{
  "arch": "vit",
  "image_size": 24,
  "fused_qkv": false,
  "num_experts": 4,
  "moe_every": 2,
  "shared_expert": false,
  "conv_stem": false,
  "pooling": "class_token",
  "mixing": "mixup",
  "head_dropout": 0.2,
  "optimizer": "muon",
  "momentum": 0.95,
  "steps": 13800,
  "adamw_weight_decay_other_params": 0.01
}
Rows from block 3 of a small image classifier, named by matrix and row number. Rows with one number within an expert belong to one neuron, the router's apart. Each number is 50 + 10 x the weight over its row's rms, rounded and kept within 0 to 99. All counts start at 0.
Before each expert's rows are labels from the 100 images, of 14976, where the router gives the expert most weight on average: "strongest on" is what is common among them; "patch colour" is the nearest of a few named colours to the mean colour under the peak. Only what is clearly more common there than usual is listed. The data: views of escape-time and Newton fractals.
# router: router (model.blocks.3.mlp.router.weight, 4x192, trained with AdamW), inputs 48-95
# up: expert up (model.blocks.3.mlp.up, 4x384x192), inputs 48-95
# down: expert down (model.blocks.3.mlp.down, 4x192x384, transposed), outputs 48-95

# expert 1
strongest on: earthy; grey
patch colour: grey
router.1:55 49 49 57 56 48 27 45 47 48 42 62 66 69 31 62 58 50 78 22 48 40 65 51 42 58 41 54 55 55 58 34 37 50 36 47 57 39 69 42 57 49 51 40 41 38 62 48
up.0:44 66 68 55 41 56 50 42 42 43 59 56 55 49 35 37 65 44 50 44 33 53 50 39 45 50 56 53 36 43 47 65 38 55 49 74 50 49 40 49 40 31 47 56 45 36 45 49
down.0:59 59 46 47 40 56 61 53 39 63 46 43 54 70 66 45 52 52 40 41 38 53 73 53 37 61 57 38 39 62 44 33 46 51 38 57 52 34 63 56 50 41 47 39 55 56 45 41
up.1:52 57 48 65 67 43 59 54 47 58 50 51 30 54 65 62 72 36 55 52 49 69 50 44 49 54 57 47 35 54 65 34 48 53 34 48 61 37 39 68 30 37 52 61 61 55 30 55
down.1:43 33 53 42 51 54 57 37 58 63 40 32 51 41 36 45 58 69 39 67 42 48 67 45 45 47 48 61 44 45 66 54 65 48 47 56 42 39 58 63 39 47 50 52 33 43 51 65
up.2:31 39 64 40 62 40 51 54 60 31 49 45 51 43 34 38 59 64 44 55 53 43 42 47 48 62 40 62 40 44 49 46 41 52 53 64 40 56 46 56 56 37 62 66 65 59 51 62
down.2:44 43 41 27 39 19 57 67 51 47 61 50 55 54 66 47 67 56 48 45 68 48 72 56 66 43 46 30 33 31 56 50 39 35 56 55 63 49 60 29 49 54 56 51 71 44 50 45
up.3:48 58 45 50 54 34 55 51 51 43 32 32 38 47 49 50 52 36 48 47 41 63 33 60 40 46 53 54 60 47 41 54 48 59 63 51 67 27 41 31 51 52 32 27 56 29 32 66
down.3:46 43 45 48 60 49 74 72 75 49 37 35 56 53 40 50 40 38 62 39 63 39 42 39 36 57 40 57 51 35 55 35 40 29 52 51 57 59 41 42 44 51 63 47 38 41 53 39
up.4:62 40 53 39 37 33 63 43 60 51 70 34 51 58 43 46 33 68 43 68 57 40 40 44 43 57 36 62 59 58 60 69 44 55 48 38 48 38 51 40 44 48 49 61 48 59 52 44
down.4:45 47 57 44 59 66 32 56 59 42 68 62 70 66 64 56 64 49 57 40 59 39 41 57 56 41 44 46 52 29 57 71 61 60 33 47 43 57 62 70 55 48 37 41 50 43 56 44
up.5:53 42 57 46 38 77 60 42 47 52 44 61 39 25 56 55 78 45 45 42 54 59 44 39 69 44 42 32 55 41 49 41 49 65 64 44 48 49 59 52 46 33 39 34 55 53 47 35
down.5:48 35 58 57 49 47 42 27 67 68 48 50 59 52 48 52 69 41 40 57 51 38 63 57 42 53 48 54 61 55 53 45 30 48 54 38 48 61 53 53 66 55 63 51 61 53 52 47
up.6:66 49 49 59 40 46 36 56 42 59 29 28 59 55 54 43 38 56 53 60 61 58 56 52 40 57 48 61 32 59 54 52 62 53 55 74 68 71 38 48 48 42 54 49 50 78 71 54
down.6:36 62 42 62 55 47 40 32 57 46 64 52 30 52 54 43 63 52 58 52 43 41 48 61 51 51 80 73 49 60 80 36 53 49 49 45 70 40 58 58 58 50 36 40 52 38 44 59
up.7:59 37 64 48 52 54 38 56 47 69 52 42 47 49 52 48 48 61 38 57 48 44 26 58 51 56 36 44 46 43 74 48 54 60 55 37 43 60 55 59 52 40 53 50 53 54 35 47
down.7:53 53 55 50 56 49 55 36 39 56 35 62 65 54 65 58 49 55 47 54 52 39 48 43 51 69 57 35 68 28 55 48 47 64 40 54 44 22 54 51 46 39 62 59 55 48 36 54
up.8:38 50 58 39 38 50 39 65 56 46 41 51 60 54 37 62 46 54 49 41 50 40 38 54 70 48 39 42 47 50 55 50 28 33 55 48 38 56 48 40 52 55 60 40 63 41 50 53
down.8:52 61 47 67 52 66 62 35 54 66 36 43 43 44 55 45 60 49 49 47 36 34 36 55 53 35 40 42 43 46 43 42 70 48 62 53 59 35 53 43 52 31 56 52 23 57 43 54
up.9:45 48 21 58 53 54 45 57 37 47 46 43 54 40 59 63 64 49 61 53 48 36 33 45 58 44 53 50 46 43 47 30 42 47 26 68 51 52 76 58 42 53 34 54 41 58 50 35
down.9:40 51 51 58 49 40 62 55 46 39 40 46 62 66 61 55 36 49 29 34 52 40 62 61 48 47 47 54 55 36 45 46 43 49 57 46 56 54 41 50 47 54 52 43 47 62 51 33
up.10:48 39 41 52 51 58 61 77 61 63 52 38 55 49 60 42 47 60 62 46 41 49 52 46 53 49 76 55 50 44 66 62 52 60 39 36 52 49 70 29 41 42 56 59 51 49 50 57
down.10:52 50 44 26 47 53 43 51 16 52 31 65 52 49 64 37 44 45 67 40 60 57 56 40 43 49 39 52 43 61 47 39 44 33 54 49 33 37 38 49 47 55 59 44 39 57 46 42
up.11:35 58 64 62 53 48 55 62 47 55 45 62 47 41 56 48 49 43 45 47 42 45 58 39 75 42 35 73 50 48 35 48 30 51 30 56 69 45 48 51 53 57 46 49 52 42 60 40
down.11:45 45 47 56 70 28 53 35 62 60 66 52 53 43 38 49 28 38 56 44 64 59 57 48 50 63 55 39 46 54 43 61 55 40 73 52 47 53 72 68 53 43 38 57 36 57 40 59
up.12:59 51 55 45 47 47 51 29 55 49 43 34 30 55 55 43 41 48 40 37 57 56 57 53 50 43 49 54 43 47 31 57 48 61 72 55 68 25 56 43 50 37 51 38 52 46 61 42
down.12:43 34 47 39 40 50 80 70 49 63 44 48 46 62 45 47 39 44 59 24 50 51 46 51 42 54 49 58 42 49 45 48 45 39 45 57 42 51 54 32 59 54 67 56 49 50 52 54
up.13:49 66 59 51 48 65 65 59 64 48 54 54 61 36 44 49 36 60 50 60 50 49 57 41 44 41 59 47 33 53 73 45 48 70 67 62 45 66 52 54 50 51 53 51 43 55 43 35
down.13:38 45 42 39 55 48 50 39 39 51 55 38 52 58 57 56 65 49 45 59 61 50 60 29 36 71 32 58 48 65 51 58 37 34 48 53 33 49 46 50 64 27 53 29 50 58 36 58
up.14:36 41 52 56 52 61 67 30 53 58 43 64 49 52 48 35 30 49 42 54 47 41 63 56 44 50 43 67 50 49 45 56 84 59 53 67 47 68 67 54 46 59 35 63 53 40 43 59
down.14:46 54 49 64 38 47 53 42 32 66 36 43 44 54 69 49 49 52 53 59 39 39 67 32 58 53 62 53 56 51 36 53 48 50 48 42 44 39 36 71 38 45 42 67 63 32 43 40
up.15:58 50 48 42 57 49 38 41 48 77 64 46 37 33 46 51 49 49 60 42 50 57 39 50 57 28 63 41 72 40 41 43 44 53 56 73 54 47 47 45 45 62 48 53 68 27 28 42
down.15:45 54 56 47 53 54 44 47 46 37 49 59 59 37 70 39 39 42 28 48 68 48 35 49 53 53 59 55 38 50 63 36 31 44 40 43 51 46 43 52 64 24 51 48 44 33 57 46

# expert 2
strongest on: dark
patch colour: black
router.2:61 50 69 54 40 36 77 46 45 48 59 46 46 53 51 54 43 49 47 50 65 63 46 50 63 38 51 60 38 50 57 57 49 57 69 53 61 36 50 44 45 50 37 34 45 59 58 56
up.0:39 54 52 46 64 27 46 29 63 58 72 51 61 62 65 37 61 70 57 48 56 39 41 42 40 54 47 38 44 53 46 48 29 61 46 38 61 29 59 61 45 48 50 56 44 48 54 53
down.0:47 43 64 57 60 47 53 35 47 59 51 47 43 32 47 46 58 40 53 54 51 43 42 67 40 41 64 46 51 49 71 51 38 63 54 59 44 87 57 56 35 60 65 29 52 48 43 45
up.1:39 50 54 49 42 52 46 52 40 48 54 58 26 55 79 55 50 50 35 50 42 55 43 58 54 51 33 48 67 45 50 68 47 64 51 60 69 42 58 47 46 53 57 60 65 51 54 56
down.1:36 54 45 47 39 56 54 32 50 35 63 58 71 40 53 53 63 48 42 63 34 53 55 55 49 35 53 62 57 44 52 49 37 44 48 53 36 56 51 50 56 37 51 30 55 50 59 48
up.2:50 50 50 43 41 61 28 35 51 42 36 49 46 50 57 54 55 54 54 64 63 56 62 46 45 42 44 57 46 68 61 44 50 41 47 54 41 59 48 33 60 61 55 39 46 51 67 59
down.2:36 37 60 48 29 58 50 61 42 49 27 58 52 55 54 43 45 54 33 53 47 37 41 58 69 51 43 36 53 45 51 39 47 54 71 53 61 58 45 56 52 57 56 52 56 68 42 46
up.3:44 36 38 69 65 40 60 51 40 53 36 35 49 66 49 36 33 50 33 40 39 42 40 42 57 53 46 51 47 51 57 55 64 40 65 39 45 46 44 64 27 39 78 44 58 42 42 34
down.3:54 41 62 38 46 47 39 44 61 61 49 53 56 46 60 47 47 57 49 45 59 63 37 62 49 48 49 61 46 39 66 47 52 34 48 59 47 39 65 69 42 38 42 50 47 40 41 72
up.4:44 43 47 40 48 61 52 67 73 59 39 50 55 38 39 53 50 30 50 48 44 62 58 56 45 38 22 64 42 44 57 66 41 63 52 50 47 36 54 45 53 48 45 23 59 36 35 59
down.4:43 53 45 38 44 69 58 59 57 33 56 50 71 70 36 47 42 57 42 67 43 46 60 56 44 59 47 44 49 77 58 33 32 58 56 50 44 72 54 37 53 37 60 49 74 75 48 54
up.5:59 45 51 44 61 55 28 46 46 57 50 53 53 25 40 57 27 26 46 45 32 43 55 56 40 62 48 52 65 51 48 51 60 56 42 73 50 57 29 51 56 43 53 53 43 64 35 55
down.5:39 61 35 26 49 54 43 41 54 66 48 60 65 46 50 52 64 64 52 33 62 54 46 45 63 52 65 53 42 57 46 67 69 44 63 51 44 50 43 53 42 44 43 55 52 54 34 62
up.6:43 49 51 63 55 50 53 50 45 36 67 46 44 33 63 46 50 62 49 39 55 44 35 55 47 71 34 52 46 54 47 48 43 65 50 41 64 43 52 61 55 39 62 38 41 51 66 57
down.6:63 40 56 34 51 40 54 48 57 63 43 60 43 41 58 50 40 45 59 57 50 34 45 58 51 42 42 36 47 33 45 40 67 42 51 40 56 48 56 53 63 25 37 57 46 36 61 40
up.7:31 31 64 68 42 45 41 43 47 57 53 50 34 48 49 43 44 50 49 59 37 35 42 56 48 64 50 53 42 41 47 53 44 44 55 37 43 48 42 51 23 61 50 60 43 51 72 40
down.7:38 36 47 75 44 49 52 37 57 55 46 68 30 30 51 55 68 38 57 38 62 62 66 80 52 50 52 52 39 57 51 28 37 57 40 64 52 51 59 45 39 52 53 55 50 49 58 54
up.8:53 65 54 65 51 55 43 42 63 67 66 70 47 61 54 49 59 63 41 50 37 54 43 39 57 36 72 41 52 52 52 47 51 42 70 58 43 58 35 56 32 35 28 50 52 51 56 50
down.8:52 45 67 70 59 42 44 49 76 49 59 54 38 78 49 44 41 55 54 56 63 63 57 39 39 40 50 43 52 36 46 49 36 46 51 53 52 64 38 61 78 63 42 47 54 50 41 35
up.9:47 58 63 57 58 50 53 39 22 39 39 35 49 51 50 50 57 55 49 53 41 46 57 54 69 58 41 51 54 45 58 48 35 56 47 50 57 50 58 58 42 47 49 71 57 56 42 59
down.9:56 39 55 42 46 46 57 46 41 65 53 48 50 38 62 44 55 66 46 36 50 56 50 60 44 60 42 20 53 52 51 63 70 39 51 50 38 52 47 44 38 49 71 43 42 39 67 59
up.10:61 54 50 55 48 49 41 37 43 50 53 56 38 61 50 47 60 29 67 46 29 49 47 72 44 61 50 67 53 53 47 41 60 62 44 61 31 57 47 38 42 50 53 23 46 72 60 44
down.10:53 37 41 57 62 50 64 39 41 54 39 68 42 59 42 52 52 58 41 43 52 53 54 26 47 28 50 46 68 48 60 35 66 49 45 52 53 47 60 54 43 50 51 53 55 42 53 45
up.11:44 54 37 58 40 59 44 33 40 44 53 48 59 40 56 36 50 39 56 48 46 67 57 53 49 47 23 46 47 42 36 46 77 39 46 48 55 48 38 38 43 56 54 53 48 46 28 60
down.11:50 51 45 37 61 54 75 54 53 52 43 50 40 44 42 44 42 44 31 45 40 55 51 52 36 47 52 65 41 49 54 45 52 49 40 53 56 44 43 59 63 68 52 53 44 42 67 46
up.12:35 44 44 27 61 30 46 27 37 26 66 70 32 39 50 59 43 39 56 66 40 62 62 65 36 72 41 58 38 58 55 48 45 42 56 40 64 53 43 54 39 55 47 54 40 53 37 63
down.12:55 54 52 49 44 42 56 41 66 59 30 44 34 47 34 39 69 42 38 68 66 44 58 73 46 54 45 45 48 56 53 55 44 44 58 59 38 41 61 49 41 37 52 41 75 32 52 48
up.13:57 40 46 63 62 47 50 64 46 67 55 49 69 41 33 43 44 61 46 64 45 35 62 59 63 39 60 52 62 55 48 33 36 44 46 28 57 51 55 44 65 43 40 34 55 43 57 51
down.13:61 49 49 49 62 33 53 69 51 40 50 43 47 44 60 45 47 64 37 41 62 50 50 53 39 54 50 57 54 66 48 59 50 44 51 41 32 51 44 60 60 39 54 60 36 61 60 56
up.14:63 59 63 68 38 40 44 59 51 64 41 59 41 57 74 49 31 39 58 49 47 55 35 46 43 27 52 82 27 38 54 55 40 55 53 42 51 53 43 57 52 49 49 35 62 37 53 62
down.14:46 48 60 41 45 40 48 44 53 48 51 35 35 57 47 71 52 35 58 45 60 40 36 68 51 53 65 64 50 49 68 51 38 36 46 41 45 50 70 59 38 47 45 40 59 65 52 44
up.15:49 38 51 33 53 65 54 51 45 57 41 48 34 49 61 58 53 52 58 53 56 51 40 44 66 46 60 56 57 81 56 48 44 64 61 63 63 44 34 50 54 56 57 63 63 54 46 73
down.15:69 40 41 43 53 57 50 48 63 64 55 39 50 33 43 61 54 51 59 54 48 45 52 47 52 55 49 47 51 61 42 71 58 51 55 69 46 29 51 63 36 78 50 51 61 53 54 60

# expert 0
strongest on: warm; Newton basins of five roots
patch colour: brown
router.0:47 56 42 48 55 66 40 53 57 45 44 58 58 45 47 68 51 42 59 60 44 41 58 33 46 34 54 58 44 50 67 50 41 55 38 46 40 72 51 64 67 48 54 61 42 49 31 57
up.0:56 45 57 53 52 64 60 48 65 48 51 55 41 44 37 36 54 55 60 61 43 52 58 39 71 65 32 64 68 49 44 69 47 45 66 39 56 54 66 60 57 40 60 57 42 37 63 42
down.0:47 47 58 36 57 29 42 57 48 57 70 36 45 59 56 53 35 69 47 44 54 62 61 47 55 32 49 59 46 58 53 50 52 40 50 45 46 49 39 49 58 59 49 40 51 50 55 39
up.1:58 35 45 65 62 45 49 55 59 50 52 44 45 48 51 68 72 28 61 56 57 56 63 63 42 36 40 53 29 54 52 43 43 38 62 53 46 56 59 51 43 54 50 67 65 44 55 52
down.1:69 66 58 45 47 40 61 44 52 55 69 48 42 55 37 53 50 39 58 61 44 58 56 49 50 35 45 50 61 56 52 65 58 55 53 55 59 47 34 57 24 22 64 62 33 41 29 46
up.2:41 65 46 59 51 62 58 49 69 41 63 49 65 50 48 52 55 41 52 36 63 40 43 45 37 55 37 37 51 67 35 58 36 35 74 45 49 49 48 33 39 57 43 56 56 44 46 44
down.2:39 61 33 33 51 43 44 42 42 19 60 44 46 43 47 58 30 60 59 45 41 60 57 61 52 68 59 73 53 48 64 52 58 50 51 49 46 44 49 56 34 25 41 61 40 51 50 42
up.3:62 56 27 64 51 54 57 47 58 53 50 67 57 46 61 56 44 32 47 57 63 29 52 56 60 38 53 67 66 58 45 44 45 37 41 46 44 57 45 51 52 40 48 41 44 49 49 53
down.3:49 35 47 58 42 58 41 47 53 49 61 45 41 46 59 48 57 74 45 37 46 42 48 39 50 32 53 50 39 58 38 49 56 36 48 29 44 40 60 48 35 54 51 48 53 63 30 35
up.4:45 62 45 63 52 54 43 62 38 49 39 63 38 41 55 52 44 73 59 65 33 48 49 67 36 48 48 51 58 67 49 42 46 46 43 59 55 59 57 51 29 36 57 60 76 47 56 41
down.4:58 51 47 58 57 45 46 44 60 46 54 36 42 46 52 53 47 60 49 53 46 24 48 60 45 47 46 57 48 38 46 38 58 65 54 44 60 47 45 62 30 49 33 49 37 59 49 57
up.5:59 41 55 37 48 47 60 51 27 57 42 44 54 46 43 39 50 39 46 54 33 46 54 64 23 44 53 32 48 45 64 48 52 57 51 55 61 34 54 45 48 64 32 44 68 61 39 48
down.5:41 61 44 56 69 70 62 45 59 53 55 27 64 50 64 52 49 69 54 64 37 31 51 51 44 51 49 51 47 55 49 33 69 62 48 47 48 59 42 56 46 45 58 35 48 36 62 61
up.6:74 52 57 46 55 54 54 57 36 43 66 43 42 61 52 62 58 51 44 31 59 61 48 61 42 54 50 38 66 46 37 30 61 58 38 54 58 27 33 57 42 54 49 59 46 57 42 53
down.6:34 53 50 43 44 64 47 38 44 57 48 47 47 49 34 43 61 41 53 48 59 65 42 51 66 80 43 50 50 67 49 35 51 43 45 50 38 52 57 41 44 47 33 35 41 45 55 49
up.7:64 57 41 65 45 74 35 68 38 39 65 52 39 49 60 51 54 43 56 44 56 61 70 41 27 51 43 43 53 47 56 48 51 67 35 55 58 48 43 40 75 44 39 57 45 63 57 58
down.7:64 43 51 63 61 39 43 61 52 36 56 32 52 69 48 38 55 54 33 44 56 44 44 41 70 28 57 55 63 41 56 48 43 50 58 34 64 44 42 49 51 36 61 36 44 47 52 27
up.8:48 49 58 64 57 70 30 54 67 66 47 46 46 51 53 50 64 42 51 70 42 57 39 37 46 39 63 53 46 41 36 59 41 57 55 69 56 55 34 39 45 51 52 72 53 58 39 45
down.8:64 65 37 44 54 54 47 51 54 61 51 47 67 64 58 55 67 48 56 38 45 46 59 51 59 50 43 52 47 30 46 37 37 57 41 38 48 39 64 45 44 56 61 64 49 38 55 63
up.9:42 49 39 54 53 49 39 53 51 53 57 66 48 33 50 60 55 57 48 72 54 55 53 24 42 50 47 64 54 31 50 48 39 50 59 51 45 42 45 64 40 48 39 54 39 47 54 53
down.9:61 58 57 51 49 53 52 46 24 48 49 43 62 48 41 55 58 53 55 58 58 69 39 47 49 50 48 66 51 57 44 50 57 58 59 36 46 29 34 52 62 64 31 67 41 53 61 55
up.10:68 47 14 54 56 68 43 47 68 52 53 59 48 52 55 58 51 68 52 70 38 53 50 60 30 47 69 42 46 38 46 62 52 40 34 44 51 54 50 55 58 49 43 40 48 45 58 52
down.10:53 34 64 48 49 51 59 49 39 62 26 41 48 41 57 64 48 42 56 61 54 40 43 34 48 60 37 61 45 46 44 50 46 65 58 40 37 56 60 52 42 45 36 54 57 46 69 60
up.11:52 60 61 37 58 55 60 55 67 55 37 49 60 59 61 47 41 41 63 46 51 46 60 45 59 47 51 43 48 67 48 60 52 41 53 47 54 53 45 50 42 41 47 57 46 39 45 57
down.11:46 60 56 56 51 68 55 45 35 66 54 45 55 43 49 33 76 29 45 45 41 62 53 64 46 60 48 35 46 48 60 47 63 48 62 58 31 50 51 42 67 46 52 35 49 39 41 57
up.12:57 45 41 45 76 62 64 64 48 54 45 63 55 35 56 46 52 52 46 38 62 48 50 47 40 53 47 48 47 47 45 56 63 48 76 61 64 53 40 69 52 34 62 63 64 48 38 73
down.12:52 48 60 40 54 32 28 58 56 36 55 42 58 55 48 48 46 61 37 68 54 42 37 45 42 34 73 44 31 46 47 33 38 55 53 51 45 49 50 47 45 62 51 33 45 40 53 62
up.13:27 51 57 39 32 46 67 34 39 41 53 59 50 40 34 45 57 31 44 60 36 62 75 52 56 39 56 49 49 40 47 30 66 49 52 55 60 54 49 65 44 42 57 47 47 55 34 49
down.13:59 65 61 56 60 52 54 55 45 51 48 53 44 38 46 61 49 49 44 50 60 44 61 44 41 38 44 29 45 52 57 57 67 62 41 36 42 53 70 56 47 42 43 36 40 62 46 59
up.14:54 48 54 51 53 55 45 52 54 37 56 42 54 69 48 56 45 41 59 45 58 67 66 48 67 68 28 51 55 42 51 64 33 66 67 56 52 31 69 21 50 43 45 55 46 49 48 56
down.14:61 46 59 41 36 47 69 42 35 53 62 45 39 41 52 43 48 52 52 50 52 43 43 60 47 62 37 44 45 53 42 63 52 36 54 44 51 57 62 57 48 44 53 38 39 52 58 55
up.15:58 50 52 55 41 53 69 39 32 32 49 44 37 51 60 48 44 59 57 78 39 55 56 52 43 58 45 38 37 49 40 59 55 47 47 60 45 30 52 33 71 54 70 51 50 39 52 58
down.15:45 51 45 47 61 22 43 43 46 59 55 35 54 43 54 53 54 38 59 56 62 25 51 67 54 56 37 64 36 35 55 56 41 41 35 53 47 42 60 58 58 50 62 52 57 56 58 58

# expert 3
strongest on: pastel; cool
patch colour: pink
router.3:45 60 50 43 61 62 56 52 52 49 40 57 49 52 57 44 28 37 43 52 51 55 46 50 48 41 59 60 52 50 42 55 38 65 62 60 50 38 48 40 48 38 58 42 44 43 58 62
up.0:48 44 57 67 48 50 54 53 57 50 62 54 45 50 39 52 54 54 63 45 39 57 57 57 25 43 30 44 43 41 40 40 51 54 38 37 59 60 41 32 43 51 57 67 60 39 46 40
down.0:50 63 57 45 51 49 56 55 42 52 40 66 48 41 39 51 40 38 53 50 46 56 32 24 64 45 42 49 52 63 52 41 21 43 54 67 38 34 37 48 57 64 41 53 36 54 66 65
up.1:47 46 42 55 73 43 60 61 41 40 71 64 58 61 56 46 32 54 48 45 54 40 51 48 44 43 50 65 44 53 43 59 54 49 52 30 43 38 39 42 50 60 51 54 63 53 43 49
down.1:29 57 63 56 51 38 60 57 50 54 75 46 44 45 46 57 59 72 58 53 26 46 44 58 45 52 39 51 40 54 55 60 48 51 63 39 66 52 57 70 59 43 44 40 57 61 35 56
up.2:50 54 76 55 48 45 59 52 45 42 52 50 49 40 61 50 49 51 68 50 59 37 54 68 54 63 33 43 50 61 51 71 39 44 40 48 48 52 38 53 57 34 59 42 57 57 45 66
down.2:45 64 44 58 68 36 52 51 42 50 38 55 44 35 45 57 66 48 50 41 65 31 66 59 40 34 48 15 66 55 42 50 66 56 38 34 53 45 44 37 50 39 43 49 59 28 55 41
up.3:42 54 64 62 24 69 36 55 46 63 45 60 48 49 57 43 41 71 56 45 50 73 57 51 60 58 64 46 53 54 33 51 40 52 44 43 49 69 49 41 36 29 38 56 52 42 60 50
down.3:43 40 35 51 65 54 46 52 53 48 48 46 35 55 47 37 59 54 47 42 46 54 50 55 49 43 51 48 57 52 67 27 54 48 63 64 36 39 73 49 39 65 58 67 52 36 51 35
up.4:55 63 45 51 34 52 34 49 47 56 52 61 55 49 55 61 50 46 62 49 30 62 57 59 59 51 53 31 50 36 61 56 50 40 63 62 62 40 48 67 49 52 54 67 47 42 56 71
down.4:57 70 33 59 48 48 46 54 66 62 39 43 59 66 45 41 49 61 47 39 61 53 45 65 38 48 68 50 58 62 66 54 50 55 64 41 43 42 49 35 54 46 42 54 55 51 39 33
up.5:53 47 28 60 34 41 62 56 46 48 49 45 46 49 43 38 70 36 58 48 55 49 43 51 57 41 54 58 44 52 60 62 48 66 63 61 41 41 29 72 66 41 60 44 67 47 53 46
down.5:44 47 65 44 33 65 55 43 57 46 49 40 65 57 33 67 35 54 44 41 26 56 45 54 72 43 55 54 52 51 45 57 31 39 70 60 51 63 27 57 69 38 29 76 42 41 54 36
up.6:50 34 63 61 38 53 68 54 52 64 52 45 56 54 23 49 48 33 57 45 44 37 47 51 57 52 29 47 47 45 55 46 48 41 44 44 41 75 37 57 30 51 64 47 44 51 53 43
down.6:61 50 61 31 52 36 48 53 61 65 36 49 55 57 46 47 55 71 38 40 43 46 61 59 51 57 40 46 45 92 66 48 54 45 54 41 65 45 44 47 47 33 32 42 46 45 71 50
up.7:45 54 44 36 59 62 52 48 57 39 46 21 41 49 45 47 49 69 30 51 53 44 59 37 47 53 41 49 43 62 52 49 47 64 47 40 47 54 51 48 49 41 62 64 58 52 63 51
down.7:43 57 46 33 54 41 45 66 43 58 58 46 42 40 51 38 54 31 43 51 63 56 53 46 60 54 69 49 66 38 56 52 68 45 59 45 57 45 50 52 64 62 45 31 51 46 38 41
up.8:57 58 33 70 64 46 30 50 50 27 47 38 46 52 53 36 51 46 42 43 48 47 47 62 42 54 53 49 43 57 37 36 51 59 64 43 51 50 49 40 53 64 49 57 51 40 39 46
down.8:31 45 57 43 55 48 60 53 31 34 46 52 54 66 38 36 58 35 46 47 47 60 47 46 51 46 45 58 52 51 60 45 42 76 42 41 49 51 47 46 65 42 60 55 64 68 38 58
up.9:59 49 41 57 36 39 40 50 48 27 52 42 57 41 65 54 51 63 67 51 46 66 46 45 39 51 54 46 41 53 54 35 24 47 61 43 60 53 38 76 32 39 59 38 45 58 41 40
down.9:35 21 47 49 51 50 44 51 53 45 44 39 47 47 50 46 35 55 68 46 38 51 44 65 53 63 59 46 49 44 44 51 54 62 48 52 54 52 48 38 59 41 58 66 55 52 39 53
up.10:29 36 54 40 37 60 35 57 39 63 72 50 43 62 23 35 46 46 46 37 42 58 50 51 54 59 48 43 50 36 39 34 48 56 54 46 49 49 71 42 63 49 48 40 49 61 45 47
down.10:57 33 46 42 53 48 47 51 29 60 49 50 56 48 53 50 43 54 57 44 56 36 57 52 56 48 39 53 49 31 46 62 49 48 55 43 32 60 50 48 55 65 49 49 44 41 40 64
up.11:51 44 47 65 61 35 48 45 41 50 43 52 36 51 45 48 50 31 51 64 47 63 63 60 59 45 57 33 63 39 33 57 28 50 63 64 47 57 59 43 47 52 47 65 49 59 59 51
down.11:47 52 62 60 55 50 45 46 47 27 44 44 58 57 53 39 47 51 35 62 64 52 56 52 48 25 60 54 64 61 53 49 45 55 46 45 59 68 60 43 52 47 35 63 37 51 56 38
up.12:49 42 58 53 64 53 40 66 60 48 34 56 53 29 52 59 58 62 60 75 55 65 58 58 58 52 45 45 32 52 45 58 61 55 69 51 45 40 65 44 54 52 45 37 59 47 45 63
down.12:50 60 44 48 51 61 55 35 61 42 55 46 59 50 46 44 52 50 52 56 51 39 47 48 59 66 56 57 48 42 46 39 42 66 53 42 62 35 76 39 70 48 49 51 49 34 42 57
up.13:54 62 68 58 43 59 39 42 50 49 52 42 57 46 46 45 56 77 38 50 43 62 51 49 60 57 45 43 46 58 27 66 58 54 75 67 57 64 61 53 43 43 52 42 62 47 57 57
down.13:51 32 46 65 48 50 46 56 41 55 50 53 55 52 45 32 55 49 42 46 43 49 43 57 36 39 54 51 33 51 42 42 47 42 47 61 45 34 62 42 51 61 32 52 54 54 52 43
up.14:46 47 40 45 43 48 58 38 56 59 54 36 29 22 58 73 56 56 37 55 48 39 45 56 68 37 32 63 40 46 56 62 40 43 43 49 61 51 52 66 59 78 68 40 51 62 59 40
down.14:60 45 51 54 56 57 43 70 36 59 54 54 50 45 46 48 48 77 48 39 52 40 33 49 57 30 53 44 37 55 64 72 60 43 30 48 35 44 56 39 49 48 39 42 53 62 46 61
up.15:44 50 36 51 32 60 39 49 47 36 40 49 52 57 40 71 51 57 41 57 42 60 61 49 64 59 50 46 39 58 74 37 56 52 38 54 51 58 68 51 49 46 48 40 34 45 53 68
down.15:46 70 45 46 50 47 56 46 31 74 43 55 41 41 43 56 46 65 58 59 60 58 59 60 62 46 52 43 43 60 51 40 57 39 49 49 67 53 52 40 42 42 66 21 63 51 46 55